{"model": "contrastive image-text model", "dataset": "seven-segment displays showing three digits", "train_examples": 195000, "image_size": 40, "crop_scale_min": 0.8, "horizontal_flip": false, "translate": 0.06, "rotation_deg": 5, "tokenizer": "word", "vocab_size": 1115, "loss": "sigmoid", "embed_dim": 256, "encoder_arch": "regnet", "encoder_norm": "batchnorm", "encoder_activation": "silu", "encoder_channel_attention": "se", "encoder_depths": [2, 2, 2, 2], "encoder_kernel_size": 3, "encoder_stem": "single", "encoder_widths": [96, 144, 208, 320], "text_encoder_causal": true, "text_encoder_width": 128, "text_encoder_layers": 10, "text_encoder_norm": "layernorm", "text_encoder_norm_position": "pre", "text_encoder_activation": "quick_gelu", "text_encoder_mlp_ratio": 3, "text_encoder_head_dim": 16, "text_encoder_fused_qkv": false, "text_encoder_bias": "none", "text_encoder_qk_norm": true, "text_encoder_parallel_block": false, "text_encoder_inner_norm": false, "text_encoder_kv_group_size": 2, "text_encoder_positions": "rope", "init": "xavier_uniform", "residual_init": "zero_last", "optimizer": "adam_atan2", "learning_rate": 0.0016, "beta1": 0.9, "beta2": 0.98, "max_grad_norm": 3.0, "max_steps": 9800, "batch_size": 256, "epochs": 12.9, "lr_schedule": "cosine", "final_lr_fraction": 0, "warmup_steps": 980, "weight_decay": 0.3}
Rows from block 3 of the text encoder of a small contrastive image-text model, named by matrix and row number. Rows with one number belong to one neuron. Each number is 500 + 40 x the weight over its row's rms, rounded and kept within 0 to 999. All counts start at 0. Numbers have three digits each. After the name is the row's rms in percent of the matrix's.
After each neuron's rows are labels from the 100 texts, of 14848, where the neuron reaches its highest value: "fires on" is the input token at the peak. Only what is clearly more common there than usual is listed. The data: seven-segment displays showing three digits. In brackets: how many of the 100.
# fc1: MLP up (text_encoder.blocks.3.mlp.fc1.weight, 384x128), inputs 0-127
# fc2: MLP down (text_encoder.blocks.3.mlp.fc2.weight, 128x384, transposed), outputs 0-127

fc1.27 153:440477519490503531375460481498419454509420599490531507556519520505488529544519502407525456510459465495464495425525592500496529511511507500419532513468473550537493491500493518530518541471471520532485480639514535539520414529499457506413475452469541515503490478571527522532505494481471510418514512515474516478491529538530500503500554483485565441526512532489440502448483517549486578520509
fc2.27 190:585560518466534452548514526506572526517564409538468538458471466440495447521495465590467541529581531557580483517426448518498518498492502471588488499535498441462499529461536468477475478496477467436517519425489383468508527519503549463574533483520465472513502508420480463473487517517560446478517553464496457519471547432487511487533483551496458544462511528527555465512477509472497460532513
fires on: "26" (36); "36" (35); "356" (7)

fc1.59 120:472450460399487471464594506555435453495491513517479559512474555518521524527554468492462501484555463535509475486503472520479450480519509467543554514509469497437487447592475508521548529459522502529572498492466466492491475445538467519523487416540537525545453501494523490523474434552512452546508466442575472482543506539479486519576507472486531488572417465603534474559532553572454514550537
fc2.59 089:486514517486509466471453525438530505583452445511466534581479525440504521522447496469537501501518526511512495424493521512476470502462482466493486479505561575546528458505428538563490546482432511441484468531504485479444574637521523543504484504483577425508538442565559449522537479517485538429514499459496522538520519495450561463441479474549510533456512477539417502421434501479493513460490
fires on: "592" (10); "695" (10); "990" (9)

fc1.163 018:542441509559508544544473542489497539430463516553448493524469472476420470500494459527545441460459538507465459488424431470470445462564526578442460515535542579481459491549553546479520547461483559521546557484561497546529455482517531530454485517497453468458524493530437488465489514496474492438561561465442538538528564536456540549474478498549532466557452500522524434569541496460502516530506
fc2.163 019:540510556445518506431484469465517441493515513557533505477531545519609437444457503389492594496462537533510526458543516516460419512525496504495487507549502470553517563494441550486563508519554514518480472514531523453516562470500522499483454502511545420491511461519478537470499532513507503631517561578428500468565499505499512502540477483512545455418529511512571496473496515579488511482500
fires on: "64" (9); "51" (8); "362" (7); "62" (7)

fc1.101 115:425481414505484456425518538498461485558481533502478560516426512519500482605521480485532469500510499587541517411505505525455523471494500451496579500514478524463493416601439518497504520490483547546517515526451526488491498459509523506486390434505527564542474516502531450482513416501499515531456575448515452511422503540497535486558519437536491474507432481524533501538522531556528452494509
fc2.101 110:521510490501494557513506472545528437502499542529447453586513542500524425477495502435473466478500526504500484488432500475500558499462486547512481457484555492467483544501513565437444478591513563497478456518465550608514499470464501467502480598542486460429485525610503560524532553470546455514508513482510495576456481455514466489536507459421565546428577516477459502515451515543455481491475
fires on: "59" (13); "99" (8); "53" (8); "95" (7)

fc1.33 112:498498487499538515466497506478475481606444515538506540451503515502485504521508489474502434467517501573503479479459581505476514507473505481487619538447528492495427502544480478474509481407450550421488457592489479542561507493503546471425448462509488491565489459552495445569452426513491484477476577439558515471513542489548501490545508520497507512487383475521498510453476488501531533600531
fc2.33 110:430577535508510438496477484463499565535507478539490498575407530412483527507609458491494515478459497491479478452557567539453510516431491464464503549533487522502449447596432510598585503474516528515568517478462480487511479553515552548479436505503547582555505451501461455464414467533557528559469505532473483551500482499524492539462487523502482507535471507501481484469471503508487491469472
fires on: "04" (40); "08" (15); "004" (9)

fc1.141 108:479442517408503486478560508514445445459465506494461562500506568504490589484492486447480448506535489510495461479549472515500431508518499488526508491499531515447506451544459516548587552450501495485567504499462445491455487519558463551510519424503568472520479470488555462515498469570504460504524448450601501460571505545457493497532513455504531478586422451610496455484515512566460539519530
fc2.141 125:538503525526501443490419561387503541585480478429489560510470523457466487524449528435544514488529594542502444448460527515505510499462445449488504451545509560535538472536449492508513476481475465465486514544535483434477523637504479521444481502482545430498544500535547410537501519458456518460523534525528564476513529510484531479433459456511453539472491529516468531460479505505514557469464
fires on: "92" (38); "582" (13); "592" (10); "687" (8)

fc1.94 113:502526487515484414526482513478530505534522547503537550529424483402517503534504424504483483501487470488444467458503524415456509541453456435474483515486489531514510466595440612548595498508508488493465517508496480502460489563488483494471507458557460571522430474504545445480492476469503487526550575549497534507487495434607428525506476553517482537544495574501467471529491554489513576473509
fc2.94 116:420486520530513581457556501494462516512483455543477432494560509541483491486500558485555469470488490476520523506585521581459492487477548551507535590459559459446463502486512441534456536420505517453507505500550526531555515516500556571494500532464538485536485458553489532490528493530452550437451489471481480474517515530471614462444542482525516454443504460432445557407460471541526462485511
fires on: "2" (18); "53" (17); "3" (17); "63" (9)

fc1.115 021:522471525512562564480513545519505572502493526462446419458549416474555520509513462541523383475446526520485437457507521527493507516556472552441528506516583503493516526482498476503539495536515546577481524574460491523416499553457458497542485523512476525482484482442552522477528540496482472380541532493470420514485550494437476505474546477515492568512459424541465528516519505447514520544439
fc2.115 021:492517570474507524506375487482504448506512474579474486520487554463459500387487517418471629534510483552453533501574533492511483463557467566556490487542445480535523508538479542515523513469533504521512477453535451462540563471517591515496466480463576477475533483541447457516466491491497519546530497517544508489466498536537524539514482574458504480426582532538529547445503509523530495530494
fires on: "36" (16); "235" (16); "276" (11); "385" (7)

fc1.334 109:467488466479537509467510535456473516597477503542520517490490499492480481536518504505504429446515526584496457462451540514502522471447475486472602550431558507470436507548440480494473480442454549441462450558525480548541528510482562457413429487503511521560485486594548440575468440502491505492491595466543514475496542492525525497534505440501491529475420483489480521442462505530517530586500
fc2.334 114:443583578533513430524485475435505619561534436555523493556437511424505488530549483510539549457459511499507519481538552558461558494443486476459503565516463481529478523519470450561542507460544473466531492454532480460528480546493569527497429510471537554544497464482508435455457474485526532552455520560442475547523510468542560524446497540509469518491485512457476500425477453492538451480503
fires on: "08" (45); "004" (9)

fc1.267 114:492444498410544531462542485493438440469448512531495515478533526509513586487540464463477483560522445489538457513555504504467476527537546461501519502444479483497466474502498529566595574449490527486558453542456442570521443501562483527513517434528524520535485446530492478482477474564515452480522445470564470453498520506483458560512504520495590438576417501580471470480491527509464540556557
fc2.267 111:500583499531484441493494491530544532584500519533516504537387489398502497542486434499473555515474447531430502409440555429475525528419484449464506528524480567508481467541409575553534486527511480502465514519491481469505490596486548488470475479500500556545471480528500486505433496459511498503529586523456522547508495449583445519487539544530482526470517500487467478505440524469546512469511
fires on: "21" (61); "31" (18); "51" (15)

fc1.179 121:454431436485508475481526554468455518528524530496518563522462485530508483535488504484534482486542514598538505480489482533509470466530492451511577517518518488439510478562391489522507536494450540564470483487508523491480475494547535496490410400506498564588485508494543453473515393516485501547478550487520510458417497523507563465508475479566486473526381466519535487484523506588559438502491
fc2.179 173:546524529493452527507521495529566443508453501525453445597518552492503481558492530427458492493502513455515479488442488480475543504461477549521468459472514485499473542510520536475462468537561490469509469509496496523484534500451493513510544578512549409414520503568511505487553595478488466491538454435519469598563502473439448508533506495454575535470618507496445485530411542465441517487497
fires on: "<end>" (70); "82" (7)

fc1.214 145:437477515489505519384450481499408447522423592489526508558514516503500529545533498420531458521455472499464506431514597503498533500503504492416539515479485541544481477513507501527506533455471515526506483648504540533513416531504458518424480449487554518497499478571504518537505496486464509418520518498471507466494541540539504501502558501485556432526513533483442498441474510549483573504509
fc2.214 178:585578510476552437555480526498571525514549434522471549440457462441495461531479447598470545544570531551589486494436459520483536507510513466560488499557497428506503506460529486467483485497457457435518524443477398469509515522503524459561521483519456475506506499418475465467488516513544457460510565477482450511462565432492499503529470577508461535462514532524561461519479508477507469520523
fires on: "26" (36); "36" (35); "356" (7)

fc1.304 019:473522538461515489571530537429510504419462483579456503488514484531513541465525467504515344532496491473454496516502481526511578501472556538455490467458507497405452459457482512518454579460541522460516520537531523476459467495529472474523481497442426477530473529468485445492497478484427477447504543449488548486488542483477435469445423532457483590495547532510513436554535506551454512498463
fc2.304 017:487524575515532515528523452558482468533529569513473556531551509476391522445464479501534551554532494498488461446493474506478548510462556452591492496502565453553542560525418514481530479499457476522460534521515469456580499560508468476465469518500529536495460494549470561445496484551494477605456471510540472473464498526471473553525535455541546436427504447526553521458427544475480473447521
fires on: "21" (44); "51" (9); "362" (7)

fc1.312 105:468474462449524494429512530526439507584444534513513537485479511475495503570540496494492438476522479558476442447448530502498495496499499476475607558458579488458444484552463495501492508443462543487503459596519458540501508495486550467415469434499531521571476478560521451573454456518477486468511567407571481458527561496523496511541563499519514487498447488500499482463484506524506569590520
fc2.312 081:449572547540522455507468443447503561551522454587556522567479540452513522526560517489558542514467502491502499472542568578473568506413487457475489587488490507560452527507467434579506505454512514455519463467535485461506494527481539497489440495468550552493515436492476493465457483467523518555446523570418481528548534487542510510477510516499470488478496550488450521399444449502481430502495
fires on: "08" (35); "." (33)

fc1.254 019:523449498449496543411539511432479463542494551561516508461591529465527520494547491547521341455455486553500529480517540489482456490538560511451476538507551454491505513537544560533467502512515503558544496446520520503468541561477485574491468482491472482534503565528501566451511441430534519411509463547530526541475507488475465497471489478431488465511495461550555508495478454472550555440522
fc2.254 020:501532489474540475517464524507469509493495476616462453552466510569475551511488477449505599521510540536487564548493504530500530535563479556509497490531493475571511498500515453480489467528476488551425499524484511510581573507527541478469417488436521487416438483488442496454473571508472441559502531552490528433469517511511495505517492422518466477397501442532519532568426525487520526523579
fires on: "21" (44)

fc1.113 113:454434426495520473460510554471461517551518537505513573502453470536506486561495497493525480496537503602553508463475471532498494466513477445504576489508511512447499457562386486519511532493455529539469492486508521483488460479546533492491398388504502559579491501500556442479532401509483506533497557461517507474418505516508556472528491477543496480550399478539536492490524516570553449496487
fc2.113 131:549519542495454538515507478541554431513452504536449444595518554491509475526498513428468472491496503450499479497444488477473543508457464546513461448483529503513480545505534557469472481548551510470505483527473497541496520487441493507517546580531538425411509508583515521500552590467510455498532459464498477601537482459471451500552518486426572543455613505494441477506430547473456525482494
fires on: "2" (14); "53" (8); "98" (8)

fc1.345 021:495433519489480547491555454506541469499508485538505434433504489517584550477487454515509482523459530478531424461536471540526469523553463507514520542484535460392507469514554463497499464482478490452373519516488462470460410524545587473477486539485437540467538530524566564529479472444498494491537491465518572545442474497457489499492522444440525554494516523505500421445541525490594527471476
fc2.345 020:500530431440534461526545506491499527534511482579459472530460473500391516543461521494493475540526510488457599519475533526538483458554463539509549485534525506514550501495509466505568488527484496538479473486504503476623561519475583482532415483470501443430446460542471458490596518557419454579508484538460516470428526521534489480481511421524497473447468488536556509543502517495527546504497
fires on: "2" (41); "1" (23); "325" (12); "32" (9)

fc1.192 020:562500472484550524481484469466454543520515465538543467469504532526449500543468479508485421480450492521537461472507501450538545451473474533443506515442500508414516495494513481467476481503506501494548560567528503492463467518462577557603539461481507557466533501482523414453446507486475501522496410442506506542411506549476473479474509420451507540519514382506438455510528467388446505503492
fc2.192 018:435525535524495576495471455516535502533535506436478494536577477558574553426518520455501610563465475514447430522530487478490516518497508488465556534555492484603510488497487449541499508538531434489499489437496494474553562514489507441513502518532546479510485462522504520480472454544456505477509575532541453535515485492439372461524516561482506483521478533501517461455542460608473498540464
fires on: "36" (45); "8" (21); "88" (12); "342" (10)

fc1.306 020:508429534467528565477585424543463533558526524545496519523534472515602531543461541497524514513446536492554464513485495521532521526569459537503520575515510473442493513563492498439501525472412522437496477487468493515506501487470489545548595487470440532474508476469500503535501474509499525379543518548501508558448489538531541554461467443513405548538545509478489482514545549453528569460475
fc2.306 019:518479541476520476506563510502471482482515466447443521483555499508479449559529454515510537505470531461492343561499523476557497527521478447474509498476535502527511490487525464517528530502491498503542546473468450529512509497494587474451314566532548475445440472535541436498528496570476448432461478505453509483509485580543493533535476503500513539467546527466577523478502501483515477453480
fires on: "36" (40); "8" (21); "309" (11); "836" (8)

fc1.367 019:517459496467479509507471471438503536497527515564434484486519430502487507544499505551523535532551439553477476509425524441511492460584523519464520577525510386387544495550511593510493498419550499527519512585528523524513468504510545483537522500544491432518544520480459512519462465491491505458489504470398481527469539496433454518493468583465495557486540567550497514520567476448518471478500
fc2.367 020:470517481511543513501510443585543449524486503492489545506483510517651488515484503493508474494473519545560495551465450486439488475484536436504466481550470511532600497473498521493523525475466435471492462493485477489531469502508419470457497467517503536449448483542492520483502551547495537557536534528529541500598402515539576459524511421500470436521517504492557447401469517529561538431524
fires on: "<end>" (100)

fc1.361 111:480580472478547482460437529534490438452477540524450486493433564488396494523571487515438502518503519520473489417499508512483531500450570488512512545528469515529479481576502546488530447488497537567593503501427503487506462441520507489461489524525548553511471510484451525528382497532547497454461514518500422554522528548481453520524530514419521489519504586517510519554469562496427546541512
fc2.361 103:508446526510499539513585473464527466565483472545518498547589464517578519489445486480539488502506502472557504553496491449518473503517457502530495486453510517525525551426480489497464530481429502416398441526543494561527532553541487445516473524524437465458525477562508491515606485502464466473509485474493562534472455422539568478522482471544543550499463415493424484437507468523494432506548
fires on: "14" (30); "454" (12); "714" (10); "740" (9)

fc1.99 126:523505514524466419523509463517507487578488618532554539514463486422517504603502452474525485491457436531461476432454539419495567511486447478459550514472500497541499495524448584538522504486515483484455522518517491491459439550469494445438492431525448536512452483508535490520503483464486479528527587524502555501526500441592427499526504594527511546541468554494468477519476530505513567504528
fc2.99 128:450447472466548554498486520447492464477478406487441440512545576554500503477467544502519490437524546507555503494515485572526505497462549510529475520460527523489495484485491483493465533509488584456519406513478513554524562518526531515537478588483565440466537475608507504505493491559511515483463464487521426517530537543447567485498520362522516523462512413520456503461469476499461448538498
fires on: "2" (92); "532" (8)

fc1.136 102:486486454398522461524511545480425438492519541545471546472482603525439437518525523496515449479554542595496462445449455525493533464432541472563536546513534462469501474540512512480483475488491502439533492475508511496511442502494501431447494512562569484498439530486489493534466523504480476494480560515548474480569590519518505464559489486425492523495455542511485538508455605560485552568477
fc2.136 137:514434539489509453494523477452455519567510467463552539464532463496574497489503487534569505477504505473545486554500464553479563450607466444474482412556449511530531562446572447465535549519494443471527495529542476537507457502525433460543507488491464459478508569474468461455534521473474433518498476553522512464466520450561596535456473495467518491476482494497532413493571495537591486489511
fires on: "<end>" (55); "." (32); "566" (8)

fc1.342 021:511450526517467580524533523474594546453461528566476548463532482493435498515482515518495540490461512468493494464518549503536444492552491472476518534495472453439492529578509571503506450499506482490493507489504456535532505497479453553551552495466446554510593501491515547463519489509440499452483480533451486542435608493488486526490505361434529593453472513552544436528500468539510533539436
fc2.342 020:473516483466542441428462508478492508507482519588489502490477500493574479450484464432451530526485511524496518530510505494524470527463502485515529535526465535565537528494450486482528507534528546474440505509506468498477522508472547472565397495477550504507473456473509500502457485580500516640522457549629501491517460518483516470546497518512492454483595623486546526403445478532457486450522
fires on: "36" (60); "189" (8); "18" (8); "182" (7)

fc1.303 021:450489460549511584477583504485470480455495513594485412497541521467461467471434537507561540565495455444509494440506472515566588512525445551404463460488476534405491487484503522469551468495422500510469460485516458488496541538460503574509476464551500508550539490479509499518461478426447477530501516533520474517481554473500518461493536514440490523556484478509586440534544438489504435482480
fc2.303 019:451548575514531470429540444470484454483497459536459529504509568566531521479488450485481481539520548561530402547517530507551501524455469532526521536506530489536469523527559442514516500517571493534476484428517476480542426469531502507454489470467509501467500464538547465514507518451481485607425505519575532484513523507494440532533464410603451497407515573470563517458516530490463512506496
fires on: "<end>" (87)

fc1.253 019:501487504466452520417461455444536529517515474491416511509545442465483517427428465519449522442534449487576445482536521491525432492562587514535493490496469528458466540537557557499497416471544557547471535553511445468507469573496546488445494463505467533523511578537531571475554478449492492494480518433500492466469549544468517556513475446417504513523520487523509432452554464525524492503459
fc2.253 020:486498523436511431552429529528466517469513539633515522534453484504567484437538419517487539531455564491560581564477517528539414478481491461522487492546523459497499545507495520516512546505465435426468461551482455452484524500517621525505429461498548520515439494557520516458510495523502458513540494516491528510463490560490457488540452513491486485455544465451528589522459459513492454480485
fires on: "4" (22); "245" (12)

fc1.235 020:554467514508464575491523505457488498437544558534515477497501566517450479498513468506546349547537480473517485502556557501503569455492492541533465543453528480393478513543484468489428534475474546507507518546461460482469471503480505492480455488477504484463444555467530524545555524544529512430466427479557491450554595477546489514455475517508480520422516501545481543490557461521461583455515
fc2.235 021:482533495480504497473447477544456513526497527648485475524511491411509544429501492446459548539503506546454520474549447565476470457521562536517528500531545461559523514462430559507626442543404530537445486527490525491519529487468506451518513470478523478507496474542446519484551477539481466526497506558589514502480490517442498508500526416500460450467530467528493456482421520524478520459539
fires on: "21" (25); "327" (12); "367" (8); "360" (7)

fc1.78 095:479484499472559545447564521462495539581467453523524479460529482490536529470537480572465510440533490504530496507491536537442440496517500502473534590447514466497404520516479470491509508435475516450523435558510427541552538492500584503481501493471510475577479463574497424527417467527510527472471483417543430503523554497479520526535537484537482512462455436499523494433497465487548500608540
fc2.78 113:454544548560508506516504459474523553568499470578562504484556503496470473541488502525545505506456476469529570503516524585446568469477538474479521585477513528521491577431515460524472528451520488418482480432524527433510465478490549483530462503426504513492490464453511493443480468475489523519407525552419430553518543473538537484474535524547511486491521505434488531429473432506538419504571
fires on: "04" (37); "06" (33); "004" (9); "080" (8)

fc1.39 131:530517450530498498474529465487553474510459492517499567472507458474543609472481459505479470539509474496550500491566529456455452570512510479530531491447502519491490455521444520499563577452448569455467482538442456543477528494561501548541498438546454502515494415524490466487514363549527489495526503478497521480453467488527443513506475531561526476560430449595485470476505457498458468477594
fc2.39 163:554552526483551425516447546466478552544546531452505553408444459424493464538473479511496522518487547560451440495427501484513551484523512471472525479533462457540497495487489470483537451491488406498501454514510443493469452560507496470453512439461452518554470530521490483508462522461484463496534593540563526441488549479559482496477469616491453489529469587479538517518492509514557590518484
fires on: "<end>" (66); "." (33)

fc1.323 109:547480436479537470427499516476523498503509494552542579522505479482552548534598491519490489585538515500562439503487513516440519546492449415547556478447504506446493474534486484517539568479447523511516484502510423524472509495521516459493451412604517519488501454520441446489490471486509471494543527432573501479431542437495494520540466483485483445485409538578444470531504561530463462488495
fc2.323 125:494520549554499544556496437521519497518485512477521470506508543569459511481510482490485493427491468446514552541567480553442498474520485503479474478510477598547516542495506512495533492493525556525555460448420540500536488417541486489567460588479494488482524513484497517479500456540559487561387430543438472602515424525523511536466517442432510518533511406528524493510562473485498439473547
fires on: "<end>" (68)

fc1.61 100:499494492475566529444542514509504472610438489539460499484519511480534523506582482470482477497556471528549473488488512501462446504501516469532566562462525447453405518538492485493542509422468541439529459539480422563517514510538564514502505446506503500570474474522461435529461459584507444461482523408565461500469502494512484527529530539491557480501382489544508484482471504476487498598548
fc2.61 087:470538582540486480542439486489565545546541494545523456574496526424469500546500486483498535482488468482444527496491502531514580498457481459466467563507500543577490573483439487554488467495518494476468511414534505421491530532476532490508484521386528494498509464479542507442476524465503522498497510566389473574550515476478535479473550486543476562425562523459499526444447428481517447475517
fires on: "04" (40); "082" (10); "004" (9); "084" (8)

fc1.301 115:467441428494521469464507550464460514543523533492509580518459474525507492564484497489533481492537508600567512461479489537504510480515486450494575499508506509463510460558368490506500533495443529540462482478510532485469471486547524482490389411493496567568492507489546434477514400515484500526487553461534509480419503517505554461524488469547486477534390469539529500492522521576549449503491
fc2.301 151:548525541490454535516502481540552429506457500532456442585523552499497471538496515441464479496496503448508483495446487464473548513452472546519453451474523504507472547503545549463464478546559504469506486520484499530494524490438494501505548577524531419419512509580507525488555600466505460497531458459499477599530485463471450500556520480427567546456626512491444484519432546475456524484493
fires on: "2" (14); "98" (11); "58" (8); "592" (7)

fc1.206 112:452441408490502458467510560466475516541512521506508584535462496523525487570488493485535484470541505590553505463481485528490512479515482426515573497498518517459510464566379484506495527500451547526470484489514527489456498490543528491491405419511511559563477507495568431465522389505484506544481560468526490477447506509508562463538494462564491494533401464528521493489502525570553434501497
fc2.206 143:538528549498454545526496469538542432507463481529469431586529563492492473520501507447468474486492511442502490505448504465478561512465462547509452453478535519504461546481548548463468472546547524478507501507487509527506526480430491501512532583514523417408524506574502532503533600459508459490526462470501479594519482474478466500556524475430558561438631506490448482514436539473445514480486
fires on: "92" (10); "50" (10); "62" (8); "90" (8)

fc1.107 115:473472468449557528475532482494446439469449520534501533467522504489527606472568457479463485554516445484535462511559502487449459515533539469502523503459460489478473480511502523543592572444465538468555457554481444563541436477556486526513499441551505521529477465530470477503478462553515461504523443464563468456488504500505432568512495530495590435581431515578469475499502530504465550550559
fc2.107 104:524603519526481439507492506556566532572534540550496501552396510383488497556491431482469532514471449553443479416435529448484534529425480474476509523529490562492465475554411576573539453531520482486471510503494467463504469593485553495479481473485504558512478476532517495493454504464530477500528574525464515571515507456545439517473531524514484530499524510484476477496442520485517509463481
fires on: "21" (59); "51" (28); "31" (13)

fc1.14 122:482494498473541526500549469493461488559454506570503489463515525489485515488528488508485453455526467555501488492496547502480468522479530476481568600431515486491390500521475498514530502415449567419497450540478450553552503488506570485485469470514503501590465453570501445554424441547528478486453534470517471497523533502525492514562533530504524525512397469537496512420468494500517522624560
fc2.14 099:482574520498464416507479495541529469487505531534458518588395549382491516528531401453473497551502466533475522409514515436494480538459462454503452482570513497517522456560477593559559513526508478481498580508487493463476436587492473527493494442538539536499501482448474520458514512489512461521548515504454532558500482476519441505501508524496520514517498568535468463531467577511470489441487
fires on: "04" (41); "06" (29); "004" (9)

fc1.176 020:534475533513486516549413453525473479506498533462475500443552563464583517428484462480510478505508438502569474541516464512526507473517468565420470496578621438458497497498482503491488471464553493446527490538533474485522442526497531480513445543516461495555455527504530469519506452484480521384491519487522452507432554537489409507516485627486502518426495515528503493517496541551481482452455
fc2.176 019:559512536471589485451511519543516451545502532616503537543563527467414472466490471505481542496505512525422527480508470524495571479567526494573498521489489460506543435476442534464581473494453514506477488485500503461577490547525474441472479498481478520427481445482476526491510521516451513624441485488534533500508443535465551474507526413538443490447558471512568498493443519499486516441525
fires on: "4" (88); "51" (8)

fc1.297 021:493427491501525499455476484486494451565514503550451486486498551513491498545560552558520550480468581459528517487458487505521549492558571515507504461508541490405437485478495558493428445498501579588450509553520467489553511529440596528526553477520552473541475540481561516502494523501536463526530427487534515488496483519530410542440430484526491547476514462501444488451561501454454572456509
fc2.297 018:492497463499418526489491532493525450478506468519465515422476445441606590470502528454522400502534477524504524444499476496498511474480454481535490609490484483611485503511440482549593527510462424422465516507521480519594540505473564436494506527502574505482438505552479541504542531540495505535476506503480511540502424519469489538450520541532539466571518531492534498530496518544475474475508
fires on: "14" (40); "88" (12); "13" (8); "724" (7)

fc1.68 113:503528482453592516493482516476497523513520499565467484493489545477451477468592515509454487491550529530509413504474530535509491512391524510464502535484493491489414502508492479505504439473477556476583418519467466562551486500523547455468425532535546529534524500568430469547381493566608498513446482502516466513483495517479492564493476442441491491494462534517492495486455528515465508593466
fc2.68 114:486478549533396501522469469528493439508504521479520493537533442518525560505448459470577495495475429465516592522525519424515498543555459509478458472517500480535543486451538546497515568502481467512429602476534537445494504550449431518527534455460446454464490458452538539491632521459448492500551512462471566524484483469538468430518518496539548540513522475506458512484497440494492463450540
fires on: "08" (33); "049" (11); "846" (8); "084" (8)

fc1.358 019:491483549460514532495615479521540509494508544519562456472467424454439472544459502509542445561515547468505449509484554518485446553565523527490513563485468490373559469474509496487540467477507498460445458525459454442447504492502475511472508548500507479523561540477524454557505516513454452538481470539577488507396549547502432474505455472484545573549521461499468410484503485531498509501453
fc2.358 020:472510497473493431505486560423467479457460513612472542497448487483603552444502507508514503522482474482496535513517483522525502496487465443460465457516525444565500514534527470467473503487532489476489471501506473510579570479500566533561338479472545488584502475546506461460455488497527462577574520477453554496483466478515442531556502482529534507409549554494493567506504483495469511524488
fires on: "36" (78)

fc1.2 018:474477464427478522498484524525548507523492550457493419471469485504562456445521539482531425421420517468502501519466527493525520461507511477549540552512552429480485482490461512506517533464558453405538507520518443513514472499558418495479509506504518524419515497497513570509496522520512473561497536540477535497347526472468438528509485445510478630479508472550499475559542491480567498523509
fc2.2 019:532485508502537491444594521414478511493479486563515493452494435532453481496469515537470526498511540525455569491509533467563486462524484579404495497534478486472490483488524493487549490504460485514468548543440476473583549501480578502531385499498418440509529556481493466505514557516479476438570493466550487521566525481581508509526463493521566568435461485517485525514561487492418523448457
fires on: "4" (66); "2" (15); "42" (10)

fc1.132 022:504517570537553528513527540494548503437513520583500444487586427428374515521465525560495404483505508495536502511560434502459493477538527529441535472506623530428507513476459556511466474479466456498564517526497508453408422544457405537531483514502494473537512539521447464528479496490477474436491506503470520554519526508472497519538480556490509479512494535526509467487505478547470529478487
fc2.132 019:513537550455512474471412477530500468507468457579488526554465568407530528519451510521502586529546466530429497506558458532499516519474523480521472514561482476504511528490441492503547477473478575461431480519494538485601515489527473485500454474446564473457434478533475496525489516520487507566500531512513553419428489549473477578469552443480517464400513495555539532538431498475551500454529
fires on: "36" (57); "382" (11); "342" (10); "394" (8)

fc1.153 018:546510488448508502532576492521496490529514500589493488480541493567529507553509515588552495509449485501507455536458522442484440513590442518551460546530547487505521491521500522499511531459416489461469517551482473533512487536505551548470439544491475494455501476491567601491513456505481523486531459434452534554468530551478491457432566469442487571448492481467562478559511601482468501457416
fc2.153 017:468503438507525435436419531464454491597501524531500505492477524486450477524510482474511530479511512474499522509521538514563446472494548510505508539572552506478557519498475509505450499521484496475506542549512468547560590429450527509477378499499512448446500442545491404443529463491536418560531452524532489431486460528476439482508490521526544495405574510497497555560494497528492580496511
fires on: "36" (12); "368" (10); "342" (10); "358" (9)

fc1.351 128:438465493480503512418476472531411452521423611503527518553504528500529510554527495411510455498467445494451481418520568491501520501508499489422547530467498525511487476525483542553506547478484525540488487647502531545504404530489456492428473453485531536514478483576523525540489491494471497460524507501497514479503526508555491530500555517498575427535502532478435486454459522554487567528500
fc2.351 098:563586538472536464540484515523558490487558405560463542473465494407508484509492484566474542533561509575542479523458468477491478522460476474555492519513516468470485502469507476522482482468481494419507525417490386460545532534526572494573476462526497478526519494414496481484476497537552444462541553475440472555474529449495495467525510549502460609419485548540517476483485510464473477502510
fires on: "26" (36); "36" (30); "356" (7)

fc1.378 017:514538520494504507471504513449561576488466441491532468557561467490469511480500462543512615467531509498457450492459502450522538502499502540463544509561488464428466483516518471473452503515558557514475492552488522464404561514466445464437510489499479448585583539495543515439483456486425420516519493503481431438420521503521532532460527463489444591506450473496470486577504487464502488528533
fc2.378 017:517533551493550508546556448531498470594533476485476516477509492470494534445577490468513385531478482574527484536531490497503445504487466435475482497520427471630505528468556500492537518514523541485517455443523431465485525474500530542527403467491519496552495462570495576476439538473464499528474487521471561510470504520533502493529469480507486523575545476495596521480488502576434496474424
fires on: "<end>" (80); "836" (8)